From a checkpoint of a small model that predicts nearness at each pixel: arch unet.
Rows from block 3, named by matrix and row number. Each number is 128 + 24 x the weight over the matrix's rms, rounded and kept within 0 to 255. All counts start at 0.
# fc2: squeeze-excite expand (model.mid.1.att.fc2.weight, 256x32), inputs 0-31
fc2.42 [122 137 124  76  53 170 121 142 141  58 107  64 135 121  58 144  77 131 129 131 136 129 118 126  73 104 136 119  56  71  73 156]
fc2.43 [148 130 125 127 104 179 135 146 160 114 133 104 124 125 103 140 122 136 125 128 136 120 123 102  69 119 121 138 113 122 116 165]
fc2.44 [144 118 129 113  99 187 118 166 129 114 147 101 125 147 107 141 116 136 120 124 121 122 153 125  98 141 122 135 110 110  95 166]
fc2.45 [103 126 128  93 120 112 132 112 107 130  94 109 118  99 133  99 125 129 131 131 132 131 108 183 157 124 128  97 103 147 120  95]
fc2.46 [119 120 124 126 144 114 128 101 127 147 116 150 133 104 143 112 142 133 130 128 124 123 101 145 124 131 127 113 131 136 149 125]
fc2.47 [114 132 131 159 132  92 120 115 126 142 168 142 133 142 141 107 156 118 117 128 135 125 146 141  91 175 129 139 144 161 124  94]
fc2.48 [137 132 121 148 153 137 130 121 144 162 140 160 126 136 151 135 174 130 133 138 136 133 142 157 141 154 128 152 138 159 143 137]
fc2.49 [117 136 132 128 164  93 122  67  96 143 119 152 137  80 147  90 150 125 136 121 136 133  91 147 230 108 126 101 148 147 180 111]
fc2.50 [103 130 122 107 137  76 120  99 131 125 147 123 119 101 133  93 142 118 122 119 124 124 119 146 163 143 123 112 120 137 131  77]
fc2.51 [ 99 130 118  94 145  74 119  44 100 123 119 113 127  57 114  73 114 125 121 123 133 127  68 171 160 102 131  77 129 126 159  92]
fc2.52 [ 69 125 132 108 138  46 132  85 102 113  94 140 126  87 132  78 119 123 131 131 131 136 119 156 165  98 138  91 135 116 145  32]
fc2.53 [169 135 139 146 119 124 125 147 129 133 169 132 123 157 133 148 138 132 125 122 130 124 140 142  99 162 126 159 131 147 105 132]
fc2.54 [162 136 133 140 129 163 136 150 166 140 130 122 129 128 138 160 141 140 131 119 129 135 133 106 118 133 128 151 128 130 125 163]
fc2.55 [117 128 127 114 134 109 118 117 114 137 105 130 135 111 138 110 126 120 138 118 130 134 108 170 130 132 122 110 140 146 150 114]
fc2.56 [142 118 134 125 144  43 129  35 124 147  63 135 134  54 139  85 133 116 136 127 129 126  73 144 208 103 124  89 127 139 175  34]
fc2.57 [133 124 135 137 112 139 125 141 120 122 119 131 130 140 133 139 141 135 129 129 129 126 141 137 102 131 123 132 122 146  95 130]
fc2.58 [ 97 133 120  77 121 109 126  83 100 106 124 108 118  76 124 104  84 132 127 138 130 131  83 212 152 107 119  91 105 124 142 123]
fc2.59 [109 133 141 131 148 110 131 128 123 147 130 161 120 134 153 134 160 121 132 138 137 128 126 149 125 150 119 142 163 143 149 101]
fc2.60 [115 121 123 117 130  94 133 114 107 141 123 137 132 107 123 115 135 131 124 128 127 138 112 138 141 108 135 102 116 134 143  97]
fc2.61 [ 97 119 118 124 117 104 128 119 128 132 112 115 117 124 158 103 149 119 128 137 130 128 137 166  85 159 122 105 114 160 105 102]
fc2.62 [ 90 120 133  99 115  94 129  96  99 118 126 100 117  97 107 105 121 122 132 128 120 124  88  97 100 128 118  95  93 106 102 113]
fc2.63 [ 65 124 131 100 131  96 129 119 106 120  74 125 124 119 143  72 124 135 129 135 135 126 127 178 157 127 128  84 136 135 136  75]
fc2.64 [127 121 134 129 138 117 129 134 148 143 132 139 129 134 142 128 130 122 134 122 123 124 148 168 151 146 128 141 137 139 132 124]
fc2.65 [115 118 126 126 156 110 129 117 119 142 119 149 126 132 153 114 152 128 112 124 130 135 129 129 173 147 134 129 146 159 154  91]
fc2.66 [138 133 122 163 137 104 129 126 124 157 140 155 122 128 157 130 174 135 133 124 124 134 135 123 121 149 124 122 149 161 141  99]
fc2.67 [100 124 130 123 135  97 128 129 115 141 130 140 121 123 148 116 144 116 124 137 124 127 132 160 158 152 120 119 143 151 141  96]
fc2.68 [ 97 134 130 119 167  24 119  73  88 138 103 140 127 111 148  70 133 129 129 123 127 126 104 166 198 125 124  88 150 161 184  62]
fc2.69 [130 128 134 160 138  72 129  85  99 171 114 156 127 113 156 117 180 124 119 127 137 125  95 143 120 133 125 115 130 159 134  66]
fc2.70 [139 131 120 122 142 103 129 106 116 144 126 133 140 125 147 126 123 119 127 121 128 131 111 141 143 112 120 136 139 131 142 105]
fc2.71 [131 134 120 139 156 102 127 114 124 139 137 148 124 128 163 123 160 132 131 129 115 126 117 137 158 157 132 130 137 148 157 122]
fc2.72 [152 125 126 149 116 134 130 129 119 136 132 138 129 121 148 133 137 134 138 125 130 139 146 124 142 115 130 135 129 130 141 116]
fc2.73 [131 136 130 172 175 126 131 126 138 185 135 181 129 151 185 126 176 126 119 120 120 139 152 145  99 140 122 145 168 179 127 113]
fc2.74 [107 128 129 138 137  98 121 125 123 155 127 141 135 111 144 111 159 127 135 121 117 119 127 145  91 145 137 115 135 154 110  93]
fc2.75 [ 96 122 131 123 134 119 126 137 130 146 121 139 124 135 141 111 140 131 128 128 136 123 148 175 131 124 125 113 125 158 120 119]
fc2.76 [101 126 117 104 125  90 129  86 100 123 102 131 123  94 123 108 107 124 122 120 121 136 107 188 159  93 133 101 120 117 146 100]
fc2.77 [146 121 131 140 133 172 124 171 164 128 170 130 117 148 138 151 133 119 126 130 130 129 141 125 136 161 118 152 140 144 129 165]
fc2.78 [137 136 125 143 163 122 135 113 124 138 144 155 134 130 129 120 131 132 128 133 122 123 124 133 151 137 135 129 144 129 163 124]
fc2.79 [129 129 138 146 125 138 134 149 148 130 145 138 126 151 149 131 132 131 122 137 135 121 154 129 113 158 124 151 149 134 121 120]
fc2.80 [147 129 121 145 147 146 119 139 143 130 130 138 139 134 133 131 135 125 129 136 137 131 147 115 126 133 125 153 148 140 132 146]
fc2.81 [ 85 127 120 112 138  85 132  96  89 136 123 136 124 119 141  94 132 121 130 133 119 120 105 135 175 127 131  99 151 125 143  94]
fc2.82 [137 128 122 143 147 148 119 139 140 144 137 146 123 153 130 153 132 123 136 123 128 129 128 126 146 135 130 147 140 127 142 153]
fc2.83 [123 132 128 128 137  98 129 114 115 155 124 134 129 119 154 113 146 128 130 125 120 124 154 176 150 127 118 119 143 158 129  78]
fc2.84 [102 119 134  99 141  80 131  86 100 110 147 135 123  89 113 113 106 121 135 125 134 134  79 138 164  92 119  77 127 100 142 104]
fc2.85 [150 121 121 145 136 132 126 130 134 144 136 142 130 134 160 130 159 130 137 120 129 123 145 137 165 118 121 132 126 149 145 113]
fc2.86 [ 93 128 116 120  97  99 128 133 108 117 112 100 138 120 121 118 123 119 118 121 120 137 141  99  96 120 135 116 115 110  90  88]
fc2.87 [113 119 129 123 137  96 119  79  78 135 103 140 133  89 140  95 131 122 127 129 135 134  78 136 193 115 123  89 128 131 173  90]
fc2.88 [135 136 125 124 102 144 133 140 147 117 143 118 127 141 107 139 125 126 127 134 134 124 148  88  88 122 131 139 125 109  92 148]
fc2.89 [114 120 131 141 152  88 132 115 109 147 103 164 122 115 137 120 139 133 134 132 131 135 102 164 126 146 131 120 158 148 140 106]
fc2.90 [127 137 118  98 117 127 120 109 121 116 100  95 131  89 132 128 123 131 120 124 122 124  90 196 146 114 131  96  83 134 131 131]
fc2.91 [ 64 122 130  76 137 108 130  89 106 119  94 124 122  66 123  83 109 135 131 118 137 126  60 133 174  83 122  67 111  95 161 125]
fc2.92 [134 127 129 134 159  75 134  92  97 165 112 156 133 123 155 108 167 130 134 136 119 132 110 148 145 158 119 124 155 170 159  80]
fc2.93 [138 135 134 123 134 113 120 136 140 129 100 114 137 123 143 128 119 137 126 137 133 128 135 110 130 121 135 127 124 126 120  96]
fc2.94 [137 121 134 135 147 156 120 148 144 142 129 151 132 149 146 141 125 130 125 122 127 137 133 172 153 154 128 146 157 148 156 145]
fc2.95 [118 119 121 117 137  84 120 111 104 142 109 134 130 110 138 113 132 135 131 131 123 126  97 144 162 106 127 102 136 129 140  94]
fc2.96 [112 129 140 164 132 109 132 120 131 150 141 142 128 146 125 128 140 126 136 132 126 132 141 109  83 154 125 144 147 138 120 109]
fc2.97 [109 123 128 137 131 111 121 137 105 122 141 142 134 125 135 120 125 126 119 120 130 134 143 163 153 131 125 127 158 137 146 106]
fc2.98 [112 125 135 105  88 131 123 155 131  95 134 111 124 144 100 136  90 135 130 132 127 128 121  88  78 118 135 122 117  80  69 146]
fc2.99 [128 123 130 132 133 128 123 113 117 102 114 123 139  96 109 112 104 137 118 134 130 126 107 141 145  86 124 125 105 104 141 130]
fc2.100 [117 123 121 143 139 106 137 117 111 133 129 129 136 122 150 107 142 134 132 127 128 130 134 145   0 144 126 132 142 143  97 107]
fc2.101 [114 129 133 122  99 139 119 135 122 108 141 104 123 149 120 131 111 121 136 128 123 122 140  98  58 149 132 125 112 117  75 145]
fc2.102 [126 124 127 127 116 150 122 153 122 123 146 112 127 134 139 136 125 128 122 134 125 137 154 165   0 136 135 133 121 137  56 122]
fc2.103 [152 119 116 127 105 148 135 156 134 119 135 129 126 132 117 128 105 126 131 121 123 123 163 121  92 100 121 134 113 124 108 158]
fc2.104 [139 121 124 143 123 123 118 140 141 125 142 113 126 149 140 140 145 135 132 124 124 128 153 121  99 156 126 141 112 130 111 108]
fc2.105 [118 134 126 101  91 141 134 135 113 100 111 102 136 137 110 118  96 138 127 120 120 136 145 147   8 124 129 117 109 121  33 125]
fc2.106 [153 134 136 134 116 146 124 140 155 127 160 121 126 153 128 152 123 122 139 128 119 125 162 111 116 159 137 156 124 128 129 125]
fc2.107 [143 125 134 130 134 145 137 125 150 121 121 126 128 126 104 132 122 135 133 131 121 132 104  97  58 143 127 120 109 112 104 148]
fc2.108 [140 124 118 136  88 150 121 149 139  89 155  77 125 146  94 148  99 135 134 123 123 124 141  71  42 133 118 135  92  90  39 171]
fc2.109 [134 124 127 120 135 119 124 130 138 136 126 126 136 132 134 138 140 127 131 133 130 123 111 120 107 148 125 139 126 135 124 136]
fc2.110 [104 129 139 154 118 127 122 145 120 149 135 156 124 165 140 125 125 130 137 124 127 129 164 122  86 156 124 133 162 142 112 112]
fc2.111 [132 138 129  97  51 155 128 139 132  76 134  73 122 123  66 129  69 129 133 126 121 130 128 128  95 107 135 135 111  63  24 142]
fc2.112 [151 122 127 133  99 170 124 141 138 104 129 107 125 124  88 127  85 126 131 123 135 127 149 147  44  98 119 131  96  91 104 156]
fc2.113 [127 124 128  97  52 175 134 154 141  67 129  71 123 144  58 135  55 131 123 132 121 126 159 121  12 108 136 138  88  75  16 178]
fc2.114 [ 92 123 122 144 134 130 129 130 131 143 139 153 120 152 139 127 135 124 129 119 125 123 152 166 132 130 137 120 147 135 141 120]
fc2.115 [115 128 133 137 145 100 121 122 114 142 150 125 135 122 127 109 132 120 125 129 137 134 127 149  95 164 129 118 130 144 114  94]
fc2.116 [116 123 128 101  95 143 127 141 112  90 115  90 136 111  96 119  89 138 120 119 125 137 126 158  44 119 119 123 110 104  50 121]
fc2.117 [151 123 120 104  57 161 127 148 138  72 111  57 131 137  71 139  74 123 140 134 119 120 131  85   0 107 136 123  80  83  38 168]
fc2.118 [110 132 131 100  95 153 133 134 136  93 121  81 135 124 101 115  96 121 121 119 124 135 127 106  21 149 121 123  95 118  62 140]
fc2.119 [ 81 130 129 111 128  91 118 123  91 119 116 132 129 123 145  83 126 124 117 137 126 134 154 170  36 118 136 118 140 136  87  59]
fc2.120 [124 134 123 116 115  80 119  88  95 127 121 123 130 113 141  98 128 124 131 121 140 123  94 147   0 135 136 104 117 144 101  67]
fc2.121 [140 131 139  91  76 145 125 146 134  78 102  83 125 119  67 140  63 123 135 122 120 133 118  97  45  87 138 115  90  65  61 150]
fc2.122 [147 129 117 117  84 167 135 168 129  94 139 104 134 140 110 142  96 128 125 124 135 124 140 121   0 136 130 143 130 121  43 140]
fc2.123 [103 128 134 115 121 131 120 140 131  98 111  97 130 123 107 110  92 134 132 136 132 132 139 149 112 106 130 111 119 104 104 119]
fc2.124 [147 129 130 140 111 109 127 117 112 117 118 100 131 118 137 132 140 137 133 136 140 134 134 128  52 111 132 121  97 130  60  93]
fc2.125 [115 130 127 127 115 114 130 127 113 129 130 138 130 129 133 103 123 126 117 133 127 115 139 131 120 121 129 131 149 135 118 101]
fc2.126 [162 131 130 129 100 147 121 163 158 110 135 101 125 156 110 157 115 122 130 130 131 126 151  30   0 141 126 150 122 103  53 146]
fc2.127 [ 99 119 135 122 110 131 127 141 128 135 135 130 122 134 138 115 128 133 117 124 125 127 149 115  94 149 121 123 136 135 112  98]
fc2.128 [113 118 121 142 157 169 136 159 158 128 140 136 127 151 137 138 130 122 127 122 122 126 166 168 147 150 120 145 155 144 151 152]
fc2.129 [ 89 118 140 127 148 131 138 130 119 148 122 143 122 111 147 102 138 117 140 124 123 136 116 168 134 138 130 127 131 161 160 117]
fc2.130 [123 122 122 146 129 122 136 132 122 126 127 159 131 141 126 125 115 127 130 119 123 122 149 155 136 101 136 132 161 130 126 117]
fc2.131 [133 123 130 132 142 156 122 146 146 127 151 135 128 140 122 137 124 124 116 123 126 130 141 157 131 117 120 126 137 142 146 143]
fc2.132 [ 25 120 131  64 136  92 132  67  53 103  90 120 117  76 124  44 101 133 123 128 126 134  49 126 173  63 130  46 123 103 147  97]
fc2.133 [125 131 125 131 157  64 132 108  98 148 131 159 136 123 153 103 156 132 122 125 129 124 114 141 147 138 124 125 139 154 146  55]
fc2.134 [ 69 121 121 131 148  99 122 110  99 131 112 148 120 106 139  94 141 123 125 127 123 124 145 159 157 114 128 115 151 146 141 105]
fc2.135 [112 120 131 125 112 101 138  98 121 105 116 108 124 101 101 103 109 133 124 118 121 123 104  83  81 127 124 111 104 107 116 108]